From a checkpoint of a small contrastive image-text model.
Model: encoder arch regnet, encoder norm batchnorm, encoder activation elu, text encoder layers 8.
Rows from block 3 of the image encoder, named by matrix and row number. Rows with one number belong to one channel. Each number is 500 + 50 x the weight over its row's rms, rounded and kept within 0 to 999. All counts start at 0. Numbers have three digits each. After the name is the row's rms in percent of the matrix's.
# convs1: 3x3 conv (encoder.blocks.3.convs.1.weight, 112x112x3x3), inputs 7-13, a 3x3 kernel for each
# convs2: expand pointwise conv (encoder.blocks.3.convs.2.weight, 112x112x1x1, transposed), outputs 56-111
convs1.7 095:592491485446455506539482498485422456419443437486526493434525533480468525465450538472496506594534535559423529527507528545529552502521531520509499533483520436475459483414487471553532561452596
convs1.8 105:473418430538575493597549582460472437468500464530505535448467498467522506439440477531557515493446487474535505568596512472519502495453493486421499486537430510546449569519538451465503427443523
convs1.9 103:482514497488491536520562519484474428517528539474543490574472571489443531498438435568496458532499510519483405449472436525541514519489450474532545415500516515503475488477509425503523437542534
convs1.10 112:484422533450532481490548459434500507563551504543485547547515508541486544431471490434435480558476416452571512491529526517510476461509529524509493525503450403505518397399517487490488500470518
convs1.11 107:482443470471499502532489510518586554591494469534498395440468486444486533498581587519545487476438370489494477534543498620480480488480452473479415448545508462508498545565507591553446447449446
convs1.12 095:448493450441588577483507497487468585490477543465500522477428476484498514465501522485471530551579505422392523525502557517480517476473519530576487571526519531461569535555500566529438532515439
convs1.13 107:420512502553586518450444523484506508509469433548517571454512506524517496526552518500550554577450435458485506484500497535499539517524486351488530622504408506548478496484515489502433390477512
convs1.14 106:528534434552469456453572553563479499413493542510609415441455546498502512547514552516490568604601433517450500501474458517511528509492505467500539542512406460465566580518529453483530482500406
convs1.15 096:498397399578526538496609437493562453414457502468497582483486513562518443543493439536535468436421453482443451541503498527517531517527548469462518556588471507515481445429433475481483539474416
convs1.16 091:528482427484515496435414420494487513508519545456422386432502475581499505599509569515469480537575474520520518542603481501520463493505476534530518512479454537461550496497508498582583430484493
convs1.17 099:565545486472524530526556488588567570536524509512527493499527428548497410526519494508470437511479469540462487527494507488505495542534506564539500515501509503523549513641509565552476463405375
convs1.18 092:430499533512610548511423452538539492521451501576464518483430479520603555420481501510531559494577482498474577528577550541438487571478525441373542489586410512449496559588552458550454549417507
convs1.19 092:473442480521435589507493544474475483574517530511476466591457456566471424456456483577583529533507595480507496440440493436515563450489415524522605572460558514552503488456460591490482558526449
convs1.20 089:466448415513562553529455493529548534393455409480465442537496487487440403503532454500488529530519488555429481523482562512546555519526508544535570546527505607588518477509529509572486440519466
convs1.21 103:424608516460491451460533478396568509462538519471537503485446421483422449491538487404449459454441533561472551498534534541527527447480509575590512542541454501492452492519544484392549442468541
convs1.22 090:516555565562502419509542531424515471482498552493581576499417507493491496509551479517522456611504510506497454488531483545579525499497504570527431523461521476457477477463553455497546437520544
convs1.23 094:534479504466455442501480568526555545528470546609525563480439480467470529494514560502421566442487508404440573528533522533476506484513581538460421544414416519516539513456464534431442470409500
convs1.24 096:507556517524489493474525549550445388538482507477436450491429480542547536587474486557530462501487536573451474536466411490496531514491433493446552561567440528405570491525460517577489564547498
convs1.25 108:502546457416450504527424502488446534578519569498535455515539474493524523458453499463464414502407337510578607582535512569504513566567552556549474510596457506482568457452512519587497513447527
convs1.26 109:490472453502446537504551500530572519420525542419530514489473514584529477521565492535486478448507567406453595549575452443604545407512505479452517483512547535489553498509455488476516415374513
convs1.27 097:550564619533581523530497477552513475492473533547597467517519509490542491511488496507443448524534461543536468528606509503506550508527499508543443483596477463401401528463520560512475490527498
convs1.28 111:548449471548486493585559536482492534501499539568469387481572484490435512511425457490502541459493471469517483546534593566534483540515492466493459549423563568467499506497485473443455377601533
convs1.29 091:577539557501525517465500529554507564419473473516520552473516496468537477485515568536525568537513492414450461470464505537516491460531468498489459454471457520521478540584604510558499439439467
convs1.30 110:448461468540526526512480522503468489542457576577557467544570518496487505463436454506505484541590532568493423467486475497489499627531489557527559564512532427432517500477426465503521545487446
convs1.31 102:564394481442558484540595462510534520400517573515449514515517569517520512488502420528565471596527510478553487508487472524532486513466525439489528465538524458532445512499460498538561475459428
convs1.32 101:455535479445473508558517504491477506397526482520610538640493593632467520597411481487563502508430419486420459434548513522544453480504470501553522511447516506293501518553563496496489541537457
convs1.33 096:488480498509463510507477577554589527414556509475452435468468486510513474453479495534552457557500536504493481530513438529532493506528550427534421460491454517542550504506500492484537554514554
convs1.34 107:545506494500470471560460533495441443453518469477493461466523466456511481476529518492528510511536549452491532526524523488519561436451470431514457535444496509538492507455432477453495549473532
convs1.35 096:516473548428460604436460515546486515585459472577460565468551522460506550487512494495539476526445440532551507527595555567554517538523528384475543530520562520524460442462519442378477522460546
convs1.36 097:641599544523518515443500435486440477537480442551558446485520493549505484455465484492530506492447454554514507529534523544551470552508470541581515500495434455473545556613484465428545581411480
convs1.37 098:493454427503499481454496556535482493519503514447536528576519596553512550495390559558512515496570428506484458550454493542485425578506455593448524496439497484454547383479526451504523453464498
convs1.38 105:541419456430478465466476441485552519476487422505488485517483436522520486559602537508415406433485537521554605564527494574424474439434456521390392494524489538534582461468479429521460506479533
convs1.39 101:478485466488535555562608514599495480490536553547426556428489539498540544469479509520499533455473425487496503495481460450562561541557529458436387508475477514543498503421457471452441546534529
convs1.40 104:575535502440488539437535489479514549604526469592399404470503468447514494448534566457433577575526442580606507459516527517483478540483439462442545462465469429620526526506582499510550612468410
convs1.41 104:509496506434511586627526501465457511527508563541602578490528449547510454477472458511516499492521389523447490465475563458528496604583494523526542556510471552472436451476482428516458496471532
convs1.42 099:484499555422563423488533480515553512465547530493565494535462501444461554527534587503492477573559543488454434487470584515518506529518485495489471507567470454510433515481471378432450521520508
convs1.43 103:446473509528573452536459471608609560480486526516551492499431496526521505491430456447491494526457461456425483509558469536553510537565506474532481522506433493505506515445480467569443468440527
convs1.44 104:494471463497569495560529522497436482391525413582496509431467482462446482472476526499542488538517493419466528588523512556589484492549465521629452560526593437499519486482383519483443447480479
convs1.45 098:541500513450474471555606570455493501531500467460523550497453452438431500499512535528477515490499376464409433463474544543576507517434507507502462427430585550554424536503431441471492523557555
convs1.46 101:519457556561473470526508486523646501416391517466555554488518558518545521474490507539560539572532458511558479534554425505531519526481503521464483553595489513484503538535532554439425538613487
convs1.47 096:526542459533545521638542491432500489401445575458558602587479540589434503406413541575535500510472457484455498527562501537567568546470458534460521536457445489559547553537413538498497563430571
convs1.48 095:421452519537419468472448412492539503475533503492509533518485508467420426449466418445541462463442487528574531525528595526526569475554501531531515533430567471536476503503527475478381516543504
convs1.49 098:429424543512540529474527532535554539502457545539508560579441483607413547517542561505547483535468524480519462490527542533476500484448459602428602639430496518553575499556519424457501464542527
convs1.50 097:485595555555488528477484529556506457471569509491409535480520509527512473494482523502445427541553568449433443524489479490451479486488469473503536505436520574571558458388446477513502473484489
convs1.51 101:510502490499341426513524592534504496542592588463486517538613535523466454452463424461507539478592496455460500510443521464511535512527554538512537416380444536495515402489486506497504461611549
convs1.52 101:532486508515637425461486393464498518495512568477517589445426459496540548502514438414538489451467541539587524534500503448520442478446467471471481446549470473541359460544498499507565394568484
convs1.53 099:497474440458490533447402503486394467517554502442473544467541506505519416446469471496505530448455529449473463503451557574468586458514445505521498441487369426488424539576537497521490487529506
convs1.54 099:464525581537371543466496480491443527490479485508493519457466504567514469502527500553573427505506487451461481594534485557450524438428473520515569599475459506433421477569513475518524417517485
convs1.55 100:507579501476548517475489560524539561482544543513483530531438572423477565486474555487448436454456425485546507482502568550485512441502570457463528482541504439504502449468462389452534439435526
convs1.56 106:516504494468423531492383516529530499605437462551457526477496444480509438496509564486433506472521498439479447516433526527353518570513491554479445468503546512459584463560570412564459466521376
convs1.57 099:574468466504544496527580572464542492491516557483513504520510474452444436428477435488464471467425558449525506509472458477544554481466507459438463540598551531526433508464458449441485448539497
convs1.58 107:487466474488433460509424509532560489642534546572637673457481495447558476512454485474494442492536461501612527546566507535538534526533524427436503468489487509370444405467532469470448433506505
convs1.59 104:508515528516568488430436486568575483515507462581642591416467496470518478517451462547465435514383496595575591519499535421503448508531471465470510429508400446458439509541499504440569480556507
convs1.60 109:410551488613535592551503492482458469499486490443516503487511484468465471549525477565507531470439459480517466494505514511486506504536548363438458389401522587658564526543512531492503459502474
convs1.61 109:551501466499563448360485481512515534474476492452499555553493518504490429550532491546480489457520554528468482516509484456533546511529485552511410454494535528557413507514518522436431495482576
convs1.62 113:475567513498457539503397433525555570576524488480459521520486490418520545507414456549535458394430566439474429477449513507560490530502451546554412312480619566502461512586539463472594503410460
convs1.63 100:460503513606476413529530542470511436475531536571517457471484511521487409365511462476549584485454562442507554535530445500542589552520562543487510610509440452532473528494499506516425503493486
convs1.64 109:444467440445579492507522441497512523479478551477471436463464552477427476551576573471488513580616591484410451503474444478506538529475519500462507533475408495570582540476518470420449502492474
convs1.65 101:531441484555551565458482518512544637513523481514528489545466503502461515513568530473571501499437476556532487533496521491432507471483519567456506557446454492552472438506461473526556499569470
convs1.66 096:571453454521450485519465531423543492447440418505519492518564553457541456488441515470442546455476537481429450477503481498499558453547474518493575488485529512623575489519518408440462496428525
convs1.67 100:443547492527526506515479364527465450524471510521571489545508461485491412560552470563463522534507494558537546508484468496487503514554544504522588511466465561517447531461552572538495546445466
convs1.68 100:475436498489512562408505525591513483577477528523513564461597538474491464343521504451432490439496449509501527504418547567528523524494490464397534555501475545503505453521464388362409450510485
convs1.69 102:595519541527452521501507520406474473492529463524564531475504446518512497476469501492473433419364443523578515490458530453484559523538591509457564543474514525313494542559524500542490531482515
convs1.70 088:455489545424414496556491565514490513485498510510505453515467502482494450465528412479459443507593563423405478487533508476506502538552551517527562435410485430479585454475483475565492497460512
convs1.71 095:535447429550468475468544549565545565543578478566514487547581570543498485546525472571510576486499582518599550495482480451441500481502419504487420589537499549604540475468493511469459584597565
convs1.72 092:596515574565416517520580523542499477452440470399415423498488520500575576547492552516558512513567494524584503517521544482534525505535484503530517496386527549519527513448510532470557440565453
convs1.73 096:472496443510561537530477552433489447554449518502476476476423502457432516558473489448521527490519533485486475525546511552477546514469517587489513528500530476516564439432390535592399514472486
convs1.74 104:518467551570484458468380536573466478448461509493480518455549530456467428477507371480496473559448496560520520526506540539538498457467591558591559590516473486377492490569510388499546502519485
convs1.75 104:501543436557528514457519534524487488467493416370421457480404448549442476605552514484500573459437492398450442537576487547575562400531415465424475543487505475488505514501548510460471514514549
convs1.76 107:418529541524507505484515490568476464525458501545497515434557573468526471556489428392414498498503482512460409499534481553476540461475435421493507631478482480494400400450546605457433502545490
convs1.77 104:467499406437619412463491467460551519471554447500458492503439504462499536467572521516499506560562596459494495559507487505516473515479439528464494418490456529676560539477457365488531440471454
convs1.78 093:520491403448541488555484422485524504516510513509533567482512537529578464553501479525426567524497516504426549512506482448454497418547551410491405491532495442517537480360526488482541526371569
convs1.79 094:528496492523502461553495462525526576431463454420516460540554569492488494534502513504540449474429447539573577532549512524547523478540454477504479610609533536561605439508485516475506458490499
convs1.80 095:447520484494434419548528484478505447491497442557505482467465516409509419387465506489503483434507505376524413591506498526460518570521568494531531384457550468561505408456403478511498546529518
convs1.81 103:515445549616585485504619469477458411534494568515462544455489548541437519536589566550501489473550486617531546457471463534530489465502513459469560452416439534512542522475510459433481521612574
convs1.82 098:466459473440491513592579512457511498543508566506560489439455512454506474548570437456577497542486513513529509517501554538554530511558511436469482472507455523474404517552443562460581488437510
convs1.83 103:495502499516476613465448439454499552510535494490498439503492474486464455481479497538536496479442513447566505473507653504458555581514475546517495499483546505540483567558507549487433457426419
convs1.84 093:499418443524526509462465561559468546499488513522543531463477461512509514441554499422448577530491400552474500541499506525556635556523658535574603485441568479464564477525500456647532421449461
convs1.85 102:464556416412414443525525575546462525457507535569541482429442490483432479495469474553585496588473511504484514524522518514513558498492514530571521428305458520440499489586449459365423541603612
convs1.86 099:526516576548630578503421503492451547540505492566574548525526488515548496555540504503495504440450482454486505587517540546521530556524567536513513547616533537476522513542526441496346430419423
convs1.87 103:408400371515481479543555536514534454522619539429434462507533480529443497524512473483526484458485494500445493532473436440514480567488491397455527455454450530571517444478491541532589403458470
convs1.88 098:525504565646536498538526518535536521503462467500500471576511498565488486624551561451499522503460537463508474390442481432492480414461479557541543520405402677612513498568521459483531531560512
convs1.89 102:530567545520391481472478428511509551492528462467498438536517505507504455479413507424481495497537495550539593557590556520498524498620536500578540481495474434448516511537574496468534538447433
convs1.90 091:514390345550533506488575460515436490456576526507524484576563498465485487476495497544579553520434536466408474496476564512549531478484539446425426444508433457489438614554517443470435430499498
convs1.91 098:582397473538512485454501472538532414497491433505484479480516512513555476478501506496504562458498479494422487497491515473476500541485508439501487479567445449479495561449453558512482610504572
convs1.92 098:472531513514546416421556513452529530479457522481525490513573506489444488481533461484458520474444594533560540444456468465496474504474450475617514503484462482639538483525526468404462500562523
convs1.93 096:510541560532472540487474567490495487572554594592643557566466570472460505418392454487410436537572559552543478469456434582532564563560507576559587571547511447430435472428423466485479531428457
convs1.94 108:538486534556484522524479456468481570501443532435519568508557456396453423540509481436466484501427534535551545432469479442496490552567484489563539523477430502516481470477541482421499447469538
convs1.95 099:557504468428380509476567479499470515459528526573477508458578527496430487518595568493480508494482415470442470581464532519448474568464487501481438579398509514522527549563475504613509464427483
convs1.96 097:474442510499593525473477396561579509459436473559528469489465529476451431532526458564566538442465459601571512475471454488460499401425425486326487464473512456511475555493512499542465554507455
convs1.97 099:638544571472521455588450493543559508530495504473475491538461511415442509511549499589498475435511453564553557465527471533617530579502619557468537500481490497476584463438483459567460463439488
convs1.98 101:503411461484493502553537455483438496512586540500476451544471514477424495557506524544511447511546497443521472507498470508529488507515498527437471457406407494594579531415472459497533519588512
convs1.99 098:534526561419446495494422463479484482514476478533445509545475546494510567507479502435494576515425492468594549491497387533480506487462452521467493550484476483428482518541530551503533517498490
convs1.100 098:586523436517544459579593510515489482477568509493412390450492569531472516502478443438510527462500560427560489523474489410513505527587557543429501482530357545589533541540539470543578526465560
convs1.101 101:445506473551486351441513419531527500451492486460542446519524498520549567469488470443496528498537481424506607450483543474508504498525523497454399468470518492500525497567583552457451454480477
convs1.102 108:510508520483524546448457509542459479612551356550540486456534548496492506429508495479509511570449393466499568581468458609515466597514470501455423538558501442507439405521530562485456453532483
convs1.103 102:559515467503466383484458504535525603595507470511514539502516470545544496615556444463579494452470502528554520509507527513498562468476499584549518508491459480494495476470509523450484440463569
convs1.104 092:579498572533627448520473534506513555511412490473429431506532538480484471547516562521562501488537509596459564390462527437530550449493540521517564494510499521445476644550535542590472547403445
convs1.105 096:559605531545489477409430480456412407533525570517597495555531457475486504495496500425420425472485531585580484521477568555518476568476573581608501525546490494480568515578486470455508477574432
convs1.106 110:493501422519429613510563606546541541427472541539528515453448449603497498514453516451492484456532527490437461551541514486548516535506431480467448534492520536501429511458412452485540479514534
convs1.107 096:438508518545461467517524563503430524514496438482462449448570532428522500549520524492547506484566569540475445553512537504491461475523520487554471525569474539534582410443543435441495520503427
convs1.108 092:530585568537512464551466433475515520437400509521498527528526492479591529479571498511533477514459459430524469515528531496477528531433594529496433457589556468432467448501490525563535392549456
convs1.109 099:477597578486437564551479552423437476564503550518501489511481510516566467482478482543566491555537517544492508531502434449431474552471542583584503509471516500494553498585482534507467471538433
convs1.110 100:527595565483452482453403382495555606435490495442506504506495428528536452509457489423469419544582522552546511524507562530521511464485516511459481522552491466454487460499484456446504429452502
convs2.7 100:409492506480479542562537486567475474464501597498567537540518504558512463536528489490395579536495514549513538558477542451505502505594450460513547542615433479467501507480
convs2.8 115:468487497564480431433494487385523524508503376497439488457456435450519545504492563409441472450482476498507545349524479416485478498483465507546498559482441544516483523511
convs2.9 094:460447412598460519518447528431479422529417426467489548579559489485450526551561534452483483483494574519547562469417515514490440423559523495455387500428505457464595554520
convs2.10 111:506463556523590502497509506571553474594565432514543422453584444546515533509477499530476512508543479489570563620465489493579480519492445470582466592558510479524535483487
convs2.11 109:476528497494483543566545485473532500528416503591573525439517426497466516530552417519481457468493415541413511401497461484388466487497531503548479568580415490506465535522
convs2.12 080:590440550516574507514580491527610463394442433469536446511530562581493533506466539540629500456532487416405467451504504484459497477336573524524546441516509533490514507522
convs2.13 096:387421516595574463493523485574571502550505522507493419475548559585571494498544499559398578492544540436553480556477516499531487516566628564548487460482511498481496464480
convs2.14 096:601463511496403416521566474520571558482519433499479546509580629588508504549466538480564468524477456520527545552426461535502515506423459464493508467513404493451495505551
convs2.15 105:522559539555524515483443555489457492556518506476537480515481395528542462446506554461542582434553497502542567461558507548510474462413555582530575480528544572450521486480
convs2.16 103:543539471482511479566522494521506496563567571448608487564569499499506555605485524549493544480493468506551428488441539511490403524372497414509496513534460519549442429443
convs2.17 102:508509448466470486486521474489541512472538507450523498574537444518443466548670519575538466492444457442596475470423488484461468523497559571423503600395478519487567461435
convs2.18 122:632496398447633516450459508517510486532532464545517458550507435530517474564486545505488481510399520473479491552609539505468496437347459542460447498512482505453445437535
convs2.19 094:463477475494511439521559447423521489518495466500480566536464591460483467516547504462529421431453478531563418539523489514557551577610541440446488552382446435503541513463
convs2.20 099:450456547513444503550498457542549561466628502448549552564478476465515559543493477527477540454576466518488465473496544513526349574552509463420495521443478400506523432462
convs2.21 093:495455521497439457556555424499545503392517447554450409481451443556464499491534536470587520434610478518434487472496455426523554449518555461487498517471554503462504496566
convs2.22 075:493560518442433527494561531542544437568435581507490534506519518546548484490482546485454474435596518459583535532456508471604527610524494495565502428587626468513401503488
convs2.23 086:460499422483519562431502527494466450649572513530610437518554454497504568588569459495472581536484529544504531435375589493490470446502468528543508504420433578523508483481
convs2.24 099:484573504562516539527443470467404478522457444487516610537538633515552523423463437521491500421486516526561484519459476546514426411533530452446444598461484528529471416501
convs2.25 129:456490460527507494471526468507556443490511532509524361491507572562476515493513484508543544579553510373432518498429542456499553476524510428496473466570448508503543437463
convs2.26 096:503449535544484505496544576466527451526453484565473498451491477544475450494504482549469570535463453477459535401518524513392450508470476514541462432474514551507513550521
convs2.27 104:613609456488446510459470455587509530562457590533444479544550458580485481527455509497569538470505457474542484480532478455510583514371499483544526577567489505545431551496
convs2.28 090:496522568514454459469479468553493532420584503447492471522489569412527539393494559411512409565564523531498490456529490474530548525538446572457458511430383542454463476490
convs2.29 090:600464500419636447467516472506588482540515463505549452542551501504513513562436500449514564510435523417507454456506470489534518468351491519454463454452552528396454416470
convs2.30 106:551477511524553447462547585432510450412451507427477483460466606495451475385499556528493498453474475505466521480439507518436472485454547494548440556500495501405507481506
convs2.31 109:438461441416471500353568438556501537576417452396534492514527393464510459480496440437410513517580490542503498523484470443514446567539454590623478530524493495522552529493
convs2.32 091:563498500560502545557458508523442534551454520559509508470522442517548509547446442445473375544503514505468509492505454601428461559443454534496513414534424501534453557447
convs2.33 111:423461565508419465491474555456409503453492399538476533480542526456405460421435464444511481521497443533472463407517475467448534500528515453511517569438568562424507585498
convs2.34 090:493519489538567512454606420483531549601536513454378522433586534462482554527445381575460484567430512427540534485532514517455602517471506554510452470527496478520495422473
convs2.35 098:519541500554490536463507555510480507627427452560556522583538452509538543472512470515459571496463587478495545397490574438472499444542414452432536558447529555474534498480
convs2.36 104:539477503533496580538541489385521563591451491524556545501527455485477433462474516468471560531499485508531458476483480473493485462498514533472486497452517551441484540485
convs2.37 097:519429534541502563541447512530532451495553632443508440469567526522570546535555436494550542543476496527496505561425538553476448520497508455524576422524410482459559561541
convs2.38 104:475460497537479645477497533476496495439551503473581585490493500523471496542463491568607561627435535496525537503538563473477402537435487529540531448528535564426545527528
convs2.39 092:390547432475538511493465442442498556548399409520586465557481476470535573427438506436464555532529520450508468437571481534563554520566416409499556495443449590519502502539
convs2.40 087:526457471482535571499499428533446449520507492549466501497659510610469478534476474498492445491554476506398481467544470490502540557451529555537502506469376569431476498501
convs2.41 106:468549516505552468450475547523547446521532505481520525473514539529508515549492567579512546481438519433502504472486497454487537465511460607488606492510437542547518502386
convs2.42 110:519469467573488528527457482560462462535502445564362507514544452448492472455461431483445409550605510340436507506531519471532426519512452420568468486582540519587513438527
convs2.43 085:496405421462534467425499614449470508576601443507496504557460496567443457477461410500453489509438515583477506461491431519468538442495482492557512559459507493458510541477
convs2.44 094:475487556534513484515409506475543509487489547435481588473401555521493522542446476475427568573492519505551595467501527453504552544546488435476461447481515549446512386455
convs2.45 109:506480377530552407510373462468454642488548486561517482505533449492557468532542572553444550429363565529523469539556605543512485427478446504455517524528493538480492533561
convs2.46 103:553514479457361460468497604468426571639518525572510539505483537449526478502592438529579568562469496471500558535500471504499553499503510514579556517415467522481439536520
convs2.47 091:532508422424548534579454470526483582513546518545480505504434558502569529461562419461448410543423483522479522525536479551448479499493448515497571465552389588574483589531
convs2.48 101:473480532390533520523429394524540568560540515463571533439501469480525512549380533516508507490517544517658468467503525469520508537532589498481528489489437596506555522504
convs2.49 105:521503563492510525461426491537572462483566557484563457464524513472579563492478441485425540563443504441463577544507509549438435529567409565555544373530415506506532519475
convs2.50 092:549559543532568483494547474499516447532479540460512473514529544532545486484456487569563454508442506520510538606418421551533568580474530478549378474591515514615496449458
convs2.51 119:458569555462456472571602486488531493613444457391537399430486571480496529486455544413610443478486417553591529560553566414477543609553451506514577517561464532521511533534
convs2.52 117:525579514495468487589465458476421488367505523543477509564588483478502465463490589474596465457543571490549439541505519450544494451507481484543545505471514486512504548461
convs2.53 095:537439602537474528545542454455574511574459425416562467498567472427491429522432473456494523503605436500488437450586415486541480455478469492478473457445621505453535440556
convs2.54 083:521495515528490464492571444482526528471448558492542572499531662534590530557507505524560559544496502486519512486492590394448533534503529515398555463578474527501468373462
convs2.55 096:502502582496497500514505522477542539490546582590504409490498534500496559523509529508468570458499538537505509531431512570517508478499445543446540494506498544454530522496
convs2.56 096:487458440513475512488496449497571430492470552456478495464632395522557580423482459593547440607577495460460589525538533543426406505521513496450481440497430580542531458537
convs2.57 093:535464529451413565580450505482476464477404485477454560444469433496478435490477581480465524471519569536462487434541402532418452373414471383472512492481588577469461473491
convs2.58 091:515484506417529542502524499562465485510525521513526504489557459474548520493505568457490437429521467493438581532556582380484517447552474534598476478508471494403442498445
convs2.59 101:415564528430437498452418457480467556526475503534526586504592531517486498582521496438436462429385411443504500476482432448498575445500468452427522490485512487561438509461
convs2.60 108:493361508557581414505477556413472528549625502448501538504482440491385401461492476540412496574480516577425469507416512576471502482655568396471488477412526453485547471488
convs2.61 112:461502457479560432464466482526490491595488524519481416453518603447475475509562545557482584517588531435471496506479482530510538530567560470538465437504495510625595434481
convs2.62 101:476411404462623455420520477566449456505599520526501456410534509518469505437512526585413580482451501485516544517479562538463491439531491477495517564488462485411501453469
convs2.63 099:558540509469528444502466534473473526655510506552528533502457500486526521531517523461401557578440595563421589472522515481544478448552471428489618482482573529439573476543
convs2.64 110:523446498494511522593481499497521463518533496554519428527437506467474433507424464471438504533542510390420492483443481488556504477511543417541445487509521462546511494545
convs2.65 099:387499495489378414489468451521558492501524530482463446524490483481501532476438496540455452508481520498524469516449445456519495542641489460562494498504446502503448454515
convs2.66 098:542472541480558550487477498475553492482521478600471480489530544506494420571492544474501562490552406467502476484544500521448488556406469585401500456558547395448527470512
convs2.67 089:481478333461460554466478594518452507504487528521598593555441536464499502506674451469523474582450578496484525462465500494495441513582544495498474488459522532512480444488
convs2.68 092:529467569501545514480564492546538473586481557417566502525506518511521512484435493513602596500405511463521531526491545488469521471433485590532558453506525545488541417480
convs2.69 107:495526518432424473605484602436498409447490499582533483505519529522577508493436532435505498560501497386436489525567520527470531499488498458477540451504487474461439481481
convs2.70 094:478507491558477426520545513587439477420531492492512502553550509575571529548485522424506482427508448559528600578466542473511393585522432511488541554600463383501453526411
convs2.71 106:342490530556428564480501525519425450544459478490470486616490520436485468528523515549516550473454525444502504448502466504495499590607497451447554545548437561528599410460
convs2.72 094:453445519442432450531507440435516499489533494502448533524535447549476510516437528542509410451604452527495589484427475563468497588545526506475467535497487536505463372528
convs2.73 099:448461502478559435467422486474455539458606549413579474481567579524507616529453492534397491459490538558474475479474476472482537456610492586512520515537495528487506507413
convs2.74 089:469452557539511527517472537487452464519602422471502508486489505484462362417500532447367540501391534480491507483493463489462459535525470455525554497459609466440438416486
convs2.75 104:492514534602513578492570452428603495454481548564518579435524567537472517554510523534587483494574461392475521480515580556520523500474504498504547433567543511512552514575
convs2.76 098:552425456482532463580473530396472484425507477450534476462549561476435514582491512509542425582489539499436587480495533511461527548509574572451457509459448512509479475619
convs2.77 100:547525487539486516474452595536362443434490472495372583495398427500535514429514474517465443495450541496493463485554555482572451515530398528559489479513543567529535499500
convs2.78 099:451398422485618527459549456506478535414460531580468457557512496542426383531528548462488485459446492472551528396517510419508570435554583432466507467517590487448528517533
convs2.79 118:587510562587514539551482452480526523465562456496516573544407477475510494503475419546589481460524521513600418446528518496511543425484547509542583459473437390421562571505
convs2.80 109:580560495457539427502557443554541466526479474520432522420556530600588604575458536507605501522494485592451528514476448517491485606459485540503580581530545538527474506521
convs2.81 105:618498570434469575585447453495503498478515515483539534547468529488547590436542504527611418500497552524454548535475489455558447544425485580569461447517452488497506481456
convs2.82 096:452522446439407482466512432486514666451513519561432577531503473507459508518598519429504521497443484448577459459477432470488555474497453498536468551558462531540524567591
convs2.83 111:516518521509527516475529468459552570539569523513396501439449510449493520512466500556469487491505550391507502478496484474518423555485471630489484518509442540564598510568
convs2.84 094:424468579518463487473507549496501481464507467535519504519569453485470572503487553568492495499463499489445452478478477509512375483569456454561632482535521450489623517466
convs2.85 097:534463523523435480511403484451560443513497507414439462481491491511499518476477478526523459481497505587518540549488401382452571501513488497447537520433453556459471541552
convs2.86 100:437489511522505479502526572447428470594528484491540510527534450507512479495473502518496434564526465523439573400469472513467464559542472479483588495456510487496506454490
convs2.87 091:447446436568471514508482442435477471511508510460467494513494473512428463474519461487448375546524496506506455514560509499449539467515572451520532459478503638494523476520
convs2.88 117:492512563476510436564502508454509471436475509501519464587461510504520474504483552497489388478499416491465581482463474527470491588584551486396498462529464558507436496511
convs2.89 095:536549452557566522526418477432526549486526551482504465518500502408493453509526529398540431580569424506603633479517550446410516521415576540415491523529471469547477434577
convs2.90 097:501408575511533556507527419463522558558511444533436503524448471360477435533485526391485481497451422453617420516488556528457502547506541436454439530482550497524515569592
convs2.91 111:460452417502633518534440547549580549494409481561588565535443480500468523540575523483616447478484446504490541418471518540486485489509547494466575528533521457488502482511
convs2.92 096:486390394504430484493510406537570433493490509424420488462444428528518497527564455458384479474560514443457536479447558553477528484492476446507427528507510530553492463547
convs2.93 110:629438489450514427466432457521595569524527483491556666525525448460492434519560539545447514442512557528492481368459496516421523428458473552553455512450489577471478466439
convs2.94 113:433463473532452519573543585518557479453476417560479508481460503499457455574493566383441448475450471481436528385510529450435455476490427501464477493517531554466469440544
convs2.95 095:471482527463423477518514504391617556417468468507514493528507542505376473524468461599432426478511446436464489468451509539395498535482529488480597449521488553382562432510
convs2.96 102:529479485487451516488414538430428533434542466516514538540528458514462510489463528480489547384415541363465413553492463516525505473429437587487430557432459431554463548484
convs2.97 099:491500473519523370478490484478451543518516480466564571521455477461529427557510493498507461587455539538414600490471498446403442502477426504554485456548433455370485467427
convs2.98 104:565553440615575549455483506536480504500581519519470531559540527472553522532529542538585442525492537474505549503425603553536413423380550539448481490524500552584516478448
convs2.99 097:565493478525550424467437449503541430507480487506493472426520418443533486505460437505593447528521478405449531549455477549495515433417509445434519454516444546439501477523
convs2.100 089:548505517454485514571524458464502425512446446482458575428519535451477461534542411558451399472589510517481500491469412536513477505458550507412542402482484505568508468493
convs2.101 104:519549496561381519509541470461495488566508429547472407571502423457527485570529526510516586498463558536523496456539561603535578500584433513577528515521602465526618442570
convs2.102 098:495576564569513496410474490561542428527397487514522387441568544574508469493498469556487599527408447469484574417482575465513475485504522566548459537519509514503481511459
convs2.103 102:453581463528622479413512433534533438568467580395417459530548554453573535482512494498475466487505456498610546495454456576450565481538616430436448476449536434473505499504
convs2.104 099:568481419408598491473467494427471527456605517492561468568472499475523502495492503545427486542461535474433518439480501586425503422497562478482494386492526512501437446464
convs2.105 099:557523554514497562566475529457459521509514484515485458598662462542467498480447508513594452477525461552546497500494550532495533543411468531528598534470533616447443466438
convs2.106 099:446475535549501539529544535545535506565473539482578496480467638508519580536555617533562540478410448458454512473529564487460499527547534371492460476543486473502514461499
convs2.107 093:524448522576508614475470484454427521433462548448526602466486536513494483512395400462433445509474505498447565484515611564403517545475475460478478466549481465464478454565
convs2.108 104:559508336507556459487468460523511476557533518438511544498550463500558553552503535573421473491471571477467522494411517554556478431497468498557492451450456516490452447519
convs2.109 102:488474449522528481480578506464562472502483465502412456512523500480448502498529461602494462545512494544473556448474485417458467530540571541503491539405547466420455463413
convs2.110 110:399475441530424505488481452568386512430468471516555461505527482471540545589474484507443457502509570593494540529582547557484491593620580407532500492514492601462509452543